A small image captioner, trained from scratch: decoder activation gelu.
Rows from block 5 of the image encoder of a small image captioner, named by matrix and row number. Rows with one number belong to one channel. Each number is 500 + 40 x the weight over its row's rms, rounded and kept within 0 to 999. All counts start at 0. Numbers have three digits each.
After each channel's rows are labels from the 100 images, of 14848, where the channel reaches its highest value: "responds to" is what is common among them; "patch colour" is the nearest of a few named colours to the mean colour under the peak. Only what is clearly more common there than usual is listed. The data: small renderings of single solids in any pose. In brackets: how many of the 100.
# convs0: expand 3x3 conv (encoder.blocks.5.convs.0.weight, 128x32x3x3, each kernel summed), inputs 0-31
# convs1: project pointwise conv (encoder.blocks.5.convs.1.weight, 32x128x1x1, transposed), outputs 0-31

convs0.95:501546505508472457475460520539553438437470484443474496430478475502484602557490503473491492516572
convs1.95:503476494530488524565487505472453568542468516514483487541530527499477501426436474601501545526422
responds to: red (35)
patch colour: red (27)

convs0.109:501472477486518430459549470537490447524506504450528508466498573469545505558442571436448454528487
convs1.109:548517490502507555647486531512469530513517515496441497541466425482444508500509460531515529486523
responds to: blue (27)
patch colour: black (62)

convs0.40:429476553408500490464397500458547525468454526563506468480519508524483502497505451540533538494524
convs1.40:526525497538495551499557472537437517520544474407520520487492472485521482438477528520390455528465
responds to: yellow (26)
patch colour: black (36)

convs0.119:456515562478530442482420513510582483473424536511512474496491524516520528464541565526430489507450
convs1.119:549490519558469506538501455458443487546478558565491457435537473465474482468501451495537554429458
responds to: red (29)
patch colour: black (41)

convs0.49:507429493501503559491526448518533492560563475501488503604513510521515425502420504455473469479462
convs1.49:493575499443517512482483549456415446461513467496541485447470534583518581504482469515529528518506
responds to: red (41)
patch colour: red (35)

convs0.38:495545494452531532451522511500548537455520553489480485515583501548496553499481520539539492397426
convs1.38:450443553444485450550457492523489499557486498531558542469476520466472474568497458574445501546520
responds to: red (40); purple (36)
patch colour: purple (26)